Weights of a small audio captioner.
Model: 18.2M parameters, log mel input, encoder norm rmsnorm, encoder activation quick_gelu, encoder moe top_k, encoder patch size [4, 4], encoder depths [3, 6, 3], encoder widths [48, 96, 192], decoder width 384, decoder layers 7, decoder norm rmsnorm, decoder activation gelu.
Training: muon at rate 0.005, 12200 steps, batches of 256.
Rows from block 7 of the audio encoder of a small audio captioner, named by matrix and row number. Rows with one number within an expert belong to one neuron, the router's apart. Each number is 500 + 50 x the weight over its row's rms, rounded and kept within 0 to 999. All counts start at 0. Numbers have three digits each.
Before each expert's rows are labels from the 100 clips, of 14848, where the router gives the expert most weight on average: "responds to" is what is common among them. Only what is clearly more common there than usual is listed. The data: single notes of 20 synthesised instruments.
# router: router (encoder.blocks.7.mlp.router.weight, 32x96, trained with AdamW), inputs 0-95
# up: expert up (encoder.blocks.7.mlp.up, 32x16x96), inputs 0-95
# down: expert down (encoder.blocks.7.mlp.down, 32x96x16, transposed), outputs 0-95

# expert 26
responds to: quiet level; sine tone
router.26:496597482588499520589498548492542461455474576464531552524590558409415486550494563486434501501572457498423540483525483545389501487468436557489422569500486481478527472480445461481469458493487433474504463541403493481523517507523447491574402529366503450495525550563520386520505472445526394481
up.1:476549615575496550507549497492472410486481538431426494520586510557467433510486476529464553404493433433399497467504413463518505472546480705576566547499562458485472543525483503431476505531470442525526510553519461477495540465510489513454523567457527583526465394476490523496527518465495401483
down.1:432532480552589497516493496614486559569470503452477501527602402463525518478478491594512445511520466453571503481514448466641566488530478447536535478547446546564544511536474484584562451472462603519511471569542401486457532493502523468563481462443468478536431357500472518433508502526569554543
up.2:526566547440512614379515557492510542456597484588496520482495568549523467551525533545511455479561566452621543465496485497459579458501461550481529499430533556454526503438491519517469545452465522503447366506453495502527406462455512436477532531504489455476529495481569521482326540449494530560
down.2:466463557446500431553469579506511516497496538513437472551532443405580539488468545427406550573496445558506442509387461492472506461527540550470527540491516492586431572506497480531633566530471482481493502579394458559561549598471481513518498508566494529531445400487470420520565572498435476529
up.3:515448523441512520552532448491485456520532521472520481498493533501511468588532477479510448528539481425582509504447467534505549556504523482481480518471588511492538491437409470546432461484489536530409513540381498551625532499594451453496532516459537530573468510653631405542598600523525552503
down.3:497553471554439448479490552529483480510501564590522506529485500561556489569482406435531523458520501515480556543522516478477525488600556548598525552528427470534462584517570501468547503481567532452610557506484497442507532397502544343481524605470540501450506421454513552606467431547485448456

# expert 18
responds to: octave 4; clarinet-like; vibrato
router.18:455527463501555483465502496543564447450470495580439558422544458385584546488502431613433574505415455460538415483488435477580597461507510488526496525538455477505458575546456445552519536524519516521573487503569413550471446504481491521539460471405577476522550423498384501511533510513572561526
up.0:475446474497450495414455429552491472481498503532522512506575564511503444477598470489571602396510514477519394449527496555598619520518521610484519497488597464479475573445544557484499499461472508414447535424476489493513502507496570533504543478406547552481511351551562465475549489444533510485
down.0:539464543600496603426490491560497485427468549574377569474576500454516471395440407478507488562542454468405500517514533498469502490535420483497474574440512510487410497559453529471500488441556518466502374542536486561539507563461553487554522572512538445518531592430491474468499559478566555536
up.1:474600484519603464514485500507554587467507526562445507445483483556440451419538370547444421445453603537540414504485379528533461445397491523518516564510431464521462509535504443578544563532508541547537508525495444526489526516516498536480509470539504458522477412438432521439466455474467602571
down.1:523496430538572420507515520474451438486601513545462452523533628506517517502471429471591480543463494457488545440518560485555537515496548511462591474503435458415481594444523608525553450483499491454428536479514556630532543492493566532442443470523512461464429421520449574489583543457534461429
up.2:434447457550507567522437501477578512521525463513496558517560483498517411483511476495654455612468504524515463427410531473599525544487449433524487512502560528556468510587525578437502519517489428516586472512462456525488484500461458464407501495437500507469510468453328538538437548420523458539
down.2:425483449594477486527520508461523487522539551482531501558518486547507497465512513377476522581497513542515503478509543592497446534503368425491503466492505468492615573588508463555529503515463493508428457510480480537402531357541562558482611567505452580456500457383447495517478501548498412491

# expert 14
responds to: quiet level; rumble; pink noise; instrument: marimba-like
router.14:493454544492490455509450496522491424569469540450570499506617520479484532473523519580461529492521404489489494542545490515436466504464492385463475542571473567441508428501582443522433395383424450459535475424529425482524607495498571472539581587529487409542557523585440488498501476538477467481
up.0:501406446383480535452493444524482469485447477569529497524473527512461501443516570429463398492484428520462519489476571586564525553499458511482552437429324539505584543561469512478460421499528500490543417527593495489441501488412479465489531462531403477478471587555512544485508553545453447526
down.0:563543423495498401522476353480499450477452456537479440516483491474531570524415528589438500492521493531530399402511447493558509547492507508563602603494521485465566507449482553547385570567489556473473476531514479437534497444484474466545557558534510502386565515527567494464579492454536530521
up.1:506503455558493526461438553522552537443463481467467588573559537442563484619518478448462401540515558439572372496514492446468513508569522542393461528478491521426450530467552446561530449485439501477646514498497478562574573518523477482544522470533443557510476502536465533470474500388555483433
down.1:588532434528472472514432584498449457515614470593495533500503431522507493528495465476610507460467552485458526460568393501617573544564528479520518424480479520459449482500467512547488531442443528515528477539502600502449523491644501398554423421425422447515541511518529529539517463444533490505
up.2:492480391487503518532503428499503470445414474530538519498491470496518498373479500585492448476593441586534503541543472470508449488466525559419461540496496490599473531509494448418531489434491474531431488457591466443466410394566481523373532592489506450517530590451523450518421469538478554431
down.2:521564424515477437479601515588468484433512573510472453502521512540549547444495543488507488565566480518507427495488443534478525507469463514472575545415502490509451452587439410555500413527442491580541503512537436549453458423464442497531444491445536405488480541476452431583518453654524397511

# expert 19
responds to: quiet level; octave 3; horn-like
router.19:490377423536536538487494571491555506481515474412410505544429522490469537547463527498469477569494439478534523513468582473504444507505621419532480478507561484528454401460538566427485505525503551535619566534557524518469445455534449562460509578571514408481528466544510501460497441569557369514
up.1:471596525456480547482513437525502555488449526506474474525492600517511496542506511527442458605477480425526475468447490563558527563516473525386540525568451528511429565472552574491489489470514479385393614476558455453494489462533549390560554516430425499489560500453408509454545544556430555533
down.1:498420509423382520511532467564541587561495515472466526551571422582453484500532374492516530521599549505516479481526528531573475495504488418445430543506531457472493527444486567454440461449547528500460556486527528510470585481431502566563524581454459547477408450577419427566555565493447501529
up.2:484480484435433453494530438534478509495522564528475477504479488399523444455525488517506477527468449529526591531503415538521473455506482388526484396499409523520499438481561486456545528539543455557579428541607500497468455508501463408464500370528557550393515581506529387460517467611436465493
down.2:427515440542454555488611492518491550515553494474520539564387430482513488517571528479500406445532465564526474561536470551516576465440442506573530503490536488519480472611502466476519448452409527506464517513507527443584526415428515502480510442432580578525532514453457528563440669498536471544
up.3:450454513579545592508470491438499469467511499557525538492432474438507551603549517505483413447506448487452469469540603517492654473526502519601614488481497473554482518548491501543500506455456509474575510501553455529483448569491549529535484539508465511428533446511433442477461609478409355521
down.3:493517446485584503409448537483477495563423539503501505472565451535531442437478545485500536500495450424463506463504455494491551473487634522431449480586454552514484484612472492544471448566506547507555484526489568527400440495588488522512443478455522641475461547529480388433445468425397503454

# expert 12
responds to: reverberation; text has "room"; text has "reverberant"; octave 2
router.12:512481455562474504473462442548568506435427526386435503472485597502530475518514584482516526569457498543538519578471477479463474509511456451517431559511476460572451385601539449374510533532546599541509523501611493410467504578538492473493544531503513429538463460459575531573449509523475447580
up.0:460423545416486458536451482464591526482478503595531515478538589501383482452591479475518479531465598449493467516490409530481547496501505486492518500527359562512532407546525475436617496454546494540548427497448513462521489440451544425562540529545533476535491530529423397512413483492468462433
down.0:462429564442506469523556479593445468480484461570498518436616460565443471490534495523518545509510614514429379457528455479552441556581502480458442570443474467546429476462536484419470435520476548437543550531579524467537495547526455489498470467475499537582501485606570418501523407431532507456
up.1:456407533493596558501517401478497461470422524526500557503456483376492568451486510423497582456486575500643564487430518515456560521522450521488522527530427572511501566523529534528471531390498561548508493499523594484453528474501421478565521474482463568458442509497499574496494628446466519438
down.1:550485535486481486469457543487448498426552542476487446495551484521503554457463474557404491469534454501498545553535471475494541482537611466505545585574596571520424546446479564410437508462472549497510488596619601464500416437528497497637504420484544459546538512467484550558553488425536514566
up.2:408500487516538515444539453540523497489518461474504410450477577527386441503493500397503547506442496573494459493504556464533429429498516493492450511432478517437534517509438492463533543397525472454373539455526457516495519482471545594523495460455530339504527602502499415602444552544437503462
down.2:555462404528446461494505484455493476544467438474521532540469466432491510577494557497478578520396579526496522581552373518480468502470539480447528536440505518516520597480570530516413577601438491438448498500528486428571481443546522527474561564570517547469548536565531502629541493563402466495

# expert 21
responds to: short note; text has "string"; octave 2; white noise
router.21:492514527517497594586468458470514512495471488438471530418504498515537469502545514610572455456531610533411531431537372496456539476606466532406534513590553520470445565506503511477557510519429387487445517502509514561545510496470445522492485432550448491551593531492422559560436526494413528465
up.0:481530453385497571595549497486573427526426424467584412506554480534503487628536541490393406551638485554510504443460506506530536437480466561551457492506473512478540484557443478481474378454484537467506447511443516511522482547556427525569480474468531483522517523539565532520529574462472480553
down.0:534520516515539507482510438416564474529494486593431549595447519466565583487385493514491476612538548414481475442448535519536445510409468471510500560458521484511470517455542486534510493620422452568482471551564493395494449476520471511596476510520425560492547467594582547477566487468489531575
up.1:508548522461488606480426516494429500476428472535412521458516525508468548517546432494440532549438562465467542532503508440469545587546446495558513531573579503563533531429556548484541409671478426496474481490607458425486522537424514526513527479516470515520498402504490627443498490480439459522
down.1:462482453519504524516518451522498532532483460394533529465546532464408382514445490540522479346562577513499540516583481425521478566528591477532453473562492430369503481520423578524504580418469512446459463445521516513535474555453528509454442531464480500488580567512509540500460508387563540528
up.2:600510541446475548514488430506471561509474414416521611456526504511459431579519471525558404516501505503525432528533549546466598512525520519322533484490501492461525628567537457505539491465494506431449456455482538565443505550477536432538484461489491515539535521391443463499481586519520577521
down.2:481412469546527465578398431469456500496531610495496504553477510528469500570413498472420576473516528595580486516512483518415520481531473518568501538455559494513528479459554571475553576425571526551608456519567509526581548570530463474456537559509526455413462451463515549459516446471630477510

# expert 24
responds to: octave 5; clipping; text has "clipped"; clarinet-like
router.24:523426493618520458571416546462559623469559504466441521545525568486490428435576527461622458486445560516497454413485408510546464454498465502467522548539494504461519536477442523473523566408559467485530474519544531584511515464495498475435503527486498426483400545422406554578431500535480507519
up.1:501462506539527427528482548451509477480492452540618581521487587424469491521415519567395443521409478602549441528494432507477465423475408490562524478455445569467516437486534475406587570538490494519433385421522496535458445531452546469534476467576503549495502492472458590490551534524512527526
down.1:510428508568444526471502545560459444526511618445488536500474430526527534557531446448523547503626461500511562539473515495480501512461518532567528549590472439434540477532469562460544459542518573616559465499501427536475485465541528514524643493519445650438505422502406520505447529516533483460
up.2:471532525443576495486484525510510506467504503590481586458562489478597504544463509476537460481506497464558407539563408515448528452489479430529552530477419450484392572543484479489596486548521551479504486561487462632542455472616540497452496548521603437597526457457467561476393484531537445531
down.2:449468570511515588486421491484487510440495508463547500478514552489503435493464482449488546474498584441468534507529536386495469599596476558490489552541439534426518475483463480435521471551426425560464574487517449631445488566485498466405493580518573527517396509371510538513458552510529590471
up.3:445392474517547549520430448490468487502462459517577579467470539468480493524517520460470587511464509580463380483448451400487502553453485471486580495604479468483516492573536475475505478465527438478482514550472556491549503425507518435435426547478490435438434487400351490558496546526377479503
down.3:492445502520454421477531468493574466448446456466484519536488526466509524466445467501553532585468511418460516513490516480502470554608403450621607529467461483459520501570434538478515522580479472610374540516504487603595448483531458512465554443557545608485536515552485504461560548518487493411

# expert 4
responds to: decaying tone; octave 2; bass guitar-like
router.4:536463480469502443408399554462545512495446465454451511512488532428512463534566527414499478413572519436511509596439558454523514541497453614508555446475534432529447511440600536468534479435505545559496561426578547455457486587462476507490467466470524554543489436454613525468542513541560605469
up.1:486537464452482517521439561533541479473416515505487631438532572489544521447565595498517465414455411528573434518449462391517424477487434438507560485503493530521530620554501499522510572444528507531482562451536543527482463548493556444520504480509472388571544411447474431465483558502486591551
down.1:425439456536560483434438490520542531461456427494496503475593509576522482390526499517416497493492530498529487482449448530534538566524474482560566454571407453564438525487486404517489517454469546564629535415524421548553569480420469502514424495452605456551487583509424417520503465524497497525
up.2:553397471427474483515434602502552569542533491459439474514430430470529545429502466514467434541564502502372452482466553580526443471519437496600505507550451512519511549433547467519511426501509437563516436505448494458395463537512479497420498403521412513421428488544517479523443517583461433503
down.2:405516526462513542561546485468584377398525442561552478491457528567552543479523540563495467567539466500502468463458397472503555486484554474529453482510468473473498452452472517493573534447590489481381495487538523519565446455491494465483485535603555483528437516426480428511435430547352454439
up.3:435497439540528537689525437498523518473564495476485413504603472512495518504506448486520509561513553466497554510505476534413575467516521380571464535520454421484418506531535498482448546507579477560604519599505445520584463487527445527478495557445544584558486507495624490508496504463465485486
down.3:518442488540581457583431420539496463471447522658534483396463567502532456396471480520499464439551527477496430548470476460530510551474534472604467483497485493535423501534530518481535606471558425499512502433438445476515401497574500605507512558427555583473518519563525527467493537560531468498

# expert 11
responds to: white noise
router.11:489592498434581436473477442571432550568548476532482525441550503558501424562432502537463497561545469464614536493612500456605507515527533500459458517535511517507514482437566454535498441523580519479494553508450448472477507566477529571482593497533485407487535423493575474501387408501452445425
up.1:501448501450548528464503459532601455456454458426444562504526555461523558569511532513513510708436488474566493471513511577527566505451536436530490518594601468521464475509476597557506433465559502431397539559566528529501475509435475542508554477499531496506472431483409428523510515518464480555
down.1:560608513546541552496465482498457492499449437523481544548472491515465454403553531485473476458412525557489541537528468558507565476408500433432635420519478412602478466478418433524498446394475478541533577479450573478513489575511566562487417521451541547523599492446455540540501507476522472476
up.2:486551483418538525483460527544447574507611512561496546510523488540535453592524525517475479493440554546527428544522438468460555513504503436423468480588368460542534516481568453487493487538527464489577519512485490448457495554495444472576468516521433489558524457423479487477450343470330483473
down.2:511542500389527500473486521476530470477444583594443540506535599458439448499457457578539450525480512506502474552457473468397479563574490535564433560512524434464463458454536547451515544473473642511459483484563529403557559533504386499479543477535508487515487496512560475500515540437649523424
up.3:511548460426527541517494390517448506559515575490442604529521499532533402447449553479521527507413449467394597495514502523445493503535411548488533453551346505525526547448459451467473492680548496534517484441510488430486494532468506523524488519588593581492479501545512471511474500509481497480
down.3:547514519392541484468469528547532452455605532433484437450533465476493440407433569481518503492562533441452500490542537418586513522597426417468443542537502493468438429441596533519452465504516587498567568417550474524487482478498477564445491495486648551439470584515549518480518514487488546520

# expert 13
responds to: octave 6
router.13:469468506444511480565570369478439462468571444457524506536514512547464433584562546518527484440516559453585477508466478549422522582494556619474471452428419523570555464577431487545562492457547528435550459594459499491525465494526400474479511479568486534467502446467495507478492624438539470466
up.0:443544487518452406536400401443485497451515398514389589534429497443449513499523503492514382400494453559558434480469570490511491490490450504541486503517445492483435487569489477531586483417532448490576496518510496565443533479523547524496412512396500523524401491497434605525503488482468463558
down.0:525449548549557541484564499491526485509471432507586502559493498480542554458494453453493497475484459455507524399485431522541564361474435474517547507512506536419528414541472599461543399364579498546508503541478503476514506472453464564534515463593394552445477468555481492601446471481506488606
up.1:483619520548468520523484481540487494474514445374528528485469572463462540517544530540525614575470537586502453458476460350463495482482563551484435554458530466554571456470479441477454553538484453466529417470469488493495439542599502371501452474554461466488509542421487556557414544478506464552
down.1:454527572516534479474514493442510512495501476573503501463511522461536605440493516608351411470460557388521453540503598518565462429425447537489512501462477523445535559452499451539444481476572421386461543477502498520477371486594512600512533504544530482545485502528481429546490478488471535532
up.2:468396581535532557436457543487630473579552483448446452482464484557426534417563548447545598465462469495427559472527565451452417526510520521483477460527599559546525498439445519555547524391503522468471554436447519563485558526478491473575511524498497528537526565549471525529487602433534534466
down.2:553507470406532509484482523513649466484552546507500396498489545502484424471501520482496479526554582401450539501529463446402531440477481481411466436566499449502456514447526534493508500470531449426564487433603514450448440530475560531432475501515492483504492406461560528363502578446577571504

# expert 25
responds to: octave 3; thin (high-pass); trumpet-like
router.25:555509493480533461566515443494518544519453492490504480524445530424561557436433417540442532476549534551460547555434449549478480463610431547540430446472533555512566427602535602514427503573514434482555571455461503510487422440582560447576528500582450497521530550456498435523505435461561555455
up.1:554470505420486462460570534501453561443487445592539424539491502534543488439556561373487472518463397555448533477449463588542561505472441504562494548524518514563510531493587499512424432503509453413537542524477496543448460530571473475600502456476472574393516597468428529512522507534402478459
down.1:512473441584561452499504374519445536505473509541495524589497492403550541562482456525522553448525529454541487438497456513398461515555457486532593516542577487509564489525532580482474548535451502510443513506472481535525521546545547535498640526561539429405488504519600476468470445358484570440
up.2:490532407542489535479513545501479473496498530527543478525496442488569578348437450485547487390507547543596508528477559553533506472541436538487489507432521539506609487559471554394459549473465530534572592497466457514470437525590471473498527511452378516518470525465512406507431475507507626476
down.2:523513534434465515481565542562545513521537616397515398452565493479538516430544458460492496467472554567444569488546531469574553491511529428443543529479480459535533504469534551481525564461516579552531548461464516401514473599473416461465474593502516488554465421636568405466494521496567473528
up.3:520523538499444495509522595465398475464427355528453528511436579502500484538548485455462440465454583519416446473482507568469492472477538503563465499528437518499472542554466483547552490556514553499552559446469535528414467544566555477482446466573461490569560469490423396483570500437539626418
down.3:511472408507537480483488497490575529502457547477565474436535493426541533449495437550480449392504539456500587575532542454437573479484494391405430463419555544428541503540554518560606492497445502549462531509531531582547445563545599516436601487480471452468488517541518579492466525420553500532

# expert 20
responds to: pink noise; rumble; bass guitar-like
router.20:491481507459506411474564393528507502556464509593531509434457426564441520456512482462552555606454432573460491576460638526525411509534502554508492504534502481566525485445547563520455541454546420514480479508549586530448466490524485511505515464448566628381477511513516573547578476533469499521
up.1:500537474408465524468537397472548449553454495444441466513536545548496549446537493467472598535467510561501445486496620578465512510490556478478427541511422424524504451591508511482458514459486467472438451412526519664442506525519475568474494375541559516405509549508531540469589506556521488507
down.1:497571499468417457497477508509550501496533471528546506472572482474519468526593536441525414598449399521535515628493532554441588451536494622439523448514512531425461507550567427497470425565506540400507443440515431490482453461523565533471421646544516455512528510483536494497462508480519474456
up.2:455524499500494402433574524487441464483456480576498522506568398501602606463455405493524464544455462464510496542505551502492529491546525445544502512558548470525502537407593575508366452517506447474487573533499459509557433518461449526455513519524468597472487502530515607493578378497435553520
down.2:516447468548553545513513460448517559495534489434541447487429531464430427435476464553551554447529469532475462509562497532518453506422450608475548546528488380506535486471485547488450606550471504485464567514582471503540521514440454530415618567555581471492485449496540541510403555518608395504
up.3:553530515566509502467446419506551496456496577594492502493572513482436585450418604500364525529468452424557543487569411569600532508508491410615562466481573457475580490504554494541489529521512551505604513525459536542492502463576509546482498513486540473530518490434481480474509423535554434535
down.3:628502553514563471511563447508465510553464459457505496379525567558509558485426475497561474561468584514469537433532520515517488510502505436565600536422511490530530511347473534465461548494576491409521573511482523527491421515517425440509417524535476455516596534501546501530448547463489614530

# expert 22
responds to: octave 5; thin (high-pass); vibrato; clarinet-like
router.22:528574466458552549419570517513530473537491463573525533465549493554543506579434487474390476587490570460522454450559475494418459428414496521495515600447537591491435547482434463469529538538451480482459478485517465490610466489508486548515524509558509514494547480435570517488455640430585419571
up.1:527429473452529430523508478470387438546573460541483453549488505495537384517459467461405509538502616465549499527503530577519443470478602553483512470439449445551505364500411497499563544425530508511513519512536517549455518521513371506431539483577473520564467623479445498514458489533479501485
down.1:529487411426530421470510459518600553535485431542529491512582532511475533473536477581457500421473519521458393547559444487536486507501483548394558464512420523446523428562455517458473502606514507485502589450547423453478436394590552562558488451443549555515468518501537441471510425462525576484
up.2:448467570535500495504486578524626495450494496528490584396506542496448517440531488518471501497494613425436483478531505398492421543369486573440537535508489460524488518479484534450551559599510481499423467548485569562562530571515583463514498605532492476473499414515526598455555454465502454545
down.2:587498515501472590486512494511461417521603625436527490463471555515440400506486455544488479477524551496542547557417525466402544566505521456492423531480530513528517539444542468446467479471469488528588498469494472568522497558405444481535546589474414489515440391497577604438552520522570542524
up.3:473509502504507555452542477472537434460395529419477524540394533454436454436568413459403526489530568518537466496434511512373405547473554517443507472595513557561507471430497474513475465412476524454437539520386537497498556527600531542460544550547524512457513515498565585467485470425503546495
down.3:486477523560468579495474509505487509543604511566417539459432479472536477477477397498446472531523533563457517545567524445491439396496494502459498548457538451516545461430609520435561420519525488558477397451468485428567525539483475379556556521536500502476486409517618545487462461548613480504

# expert 2
responds to: quiet level; clarinet-like
router.2:492570464543456402499528598532542529508452538531468586501568482450522524498429459540640596521569459568513504531465431440531501577588560445527510573570520421519515410488574473464437476506495423578527507499480483498535576519535445516487514541448481455489493430596559520521518415443535522539
up.0:481509500528521499473523373526525498517531492460486410493523509593471474489488607486468565459506507411476518482506547538488501550567485561577514510468525556587473431530544592475506465442450543410415604437446530524472540497534461580424520555561414510488617390560477535482543504420513524548
down.0:492569528482544596418509543435464521565617465462447500554529542501410543548553542519463522509432464448438498536567532424506475549512480476463511461531491456527441543567472565526509403527500597417494399463528462428487468593518509525504518439460520500454551491577408496441532523504639454478
up.1:526404419496451394467455551541604469493426578474486492453531510460491562508587423477574617512638512548453459480469492499470551480537510462557495447524493407529408574473523528493458414472518464566458427515553474488504512458454532457412487474504513546505514535518561527556508422484470405509
down.1:512525442557501526435396465478506579512470559468451481542518515471562434445520510628570519479459517439518512516575536516540474528499438442409463508430483359445537534488487483586534409514523530438557559478437403395521498518519410512499481458483471476539560452553559443535483551585529546502
up.2:433504547490495557550472517505448508535473511626459578502500517436495431449506513494575465475496407509450431513429499520506486482590425444428534518489513453510483498519528552483549583394481504504486531484392500682518439558514529467471549514398539470471528407576441469453552527431523515516
down.2:499517536429515459541461538506479463513482523531523485539529579435462528567569405420513549530486551494490483564476463523428480475576533478540536426515558600579474473521659522446461540465419534384506452480491613438489471482546436454574437503524514502498566602457480408498530510446529476457

# expert 1
responds to: octave 6; flute-like; vibrato; thin (high-pass)
router.1:434574549460547399493534439549492504431490506443405442500566484487470410545540527539505586459533529395513468503513499454544483493478462582431534600574536491494470464521501494520481591492459560503384544554445499458499483500590520552402507577447515484506456386432516532492442564534545473437
up.0:585589559395525518470558460500481494494500543476433513469511529470554489462474553549565457408426518547402536492451534505511523565472558536501452501506409470515501467542517523565474455496517555549489465614540496490560530477620514560548509543444525552533508602469513416524441402590516623471
down.0:444544549413425559480536517496494533515598460580481539438508428491496432552571472612523544442502441518475495563552594441469546505517531457462493531439425602529550554515467554551452417485515478533566451539478552592417572441444541436462534513497483467518423377520487536498532473507509469537
up.1:499518492507503452553474517523482483466533488448551390531463395546481517473481571542614504513508444590458581509494525546568540462476520668561460520411520500543444458436516426527467594527464448567469513444608451502552494492542511543476523474485473457531495476458578441538462436453584420488
down.1:443487560493427508525499563521603545477465477604471556531489504380452425529535508590444485465517457508428414499534493457529571423551636540433485495505584442538470357557550523575470449544493502448564564489438485481502492464476531481469487496508477469531399483484459518470513432429490500527
up.2:456484535531447522517593443545573418387448488390591451477645427440489511489561557439524596483539526523510555500464511481458533466465477562466514565510473545505534518458538500516485507415543501580503616464487466470447548517571487485521501389446463483472524529525566524546497573551577511479
down.2:434522502471521388551488511480489481550482379572570464582417557496538492550454508550533496500514610420534488442434571549530556485544470541527501583496528412493482520406507521531495575559444450446394567441527511496461459502503479522453438558549569512571414500501526480509542491501445499381

# expert 10
responds to: square lead
router.10:487497555495440521556567505521508427453494521415487492487423411549555567472455490486476429507471548564394539532492652586437427450526551554446467494436494582443551513487395472411542534503527565539433480539505481504480524444530418456497490452442513551555505585497534581464444556518524521535
up.1:465442560505426494512510481503521585501534524483581517548386421491436592538436455415525379597553550525448437460527586468441521570498483490469464497507560411524452478509436494471509491547496472615570432427510535468539518534475444431474501453475425493497494444532538451502548485546396458529
down.1:497456468596487496475522577553494523537425513475582416500388448513440434500443529462461451444570520486472554657505464540463482453509505447559546517456535479584477586513474573495582555476520445404447516568493482487510455495516603498529592503478534571463498477478610571484448483510540499477
up.2:492538453459475532552535418493543499489534491442533490493562453550529512568507521508506579574554481564428436423499613569578463539539543513542468509465599510422462471445376509493463486376448495480536447438409429523466546489481428508432558507468535559506509564524468444544480565474593554460
down.2:456491539480581467524462433554574458486398567531497391494433504554594546433430490567634514554535450456480485465390434542537521512499534490617511495526429451470464485498563472442466527501524489524500588487486453469422478470473512478569422516444512429532406472481559555518534443518517556510
up.3:514511561498554529507502422498550494503495557500406477506531460511536422440522540494442562510612542451545491490537495468517467456447499554572557571520614413519516500484512443548450481486519474499561540529548520618519468508492481407420518418478475504544415524519402498499567399438389385479
down.3:509516517508509514501511475506516523526478438513534470418502524444470570467534482587488489517500546484500477515495353433570630477466386443486489472481501537511429473562582465492506523477481558499560403479530494472382531536503572531420552522460378397571428477430586499495473554477463580492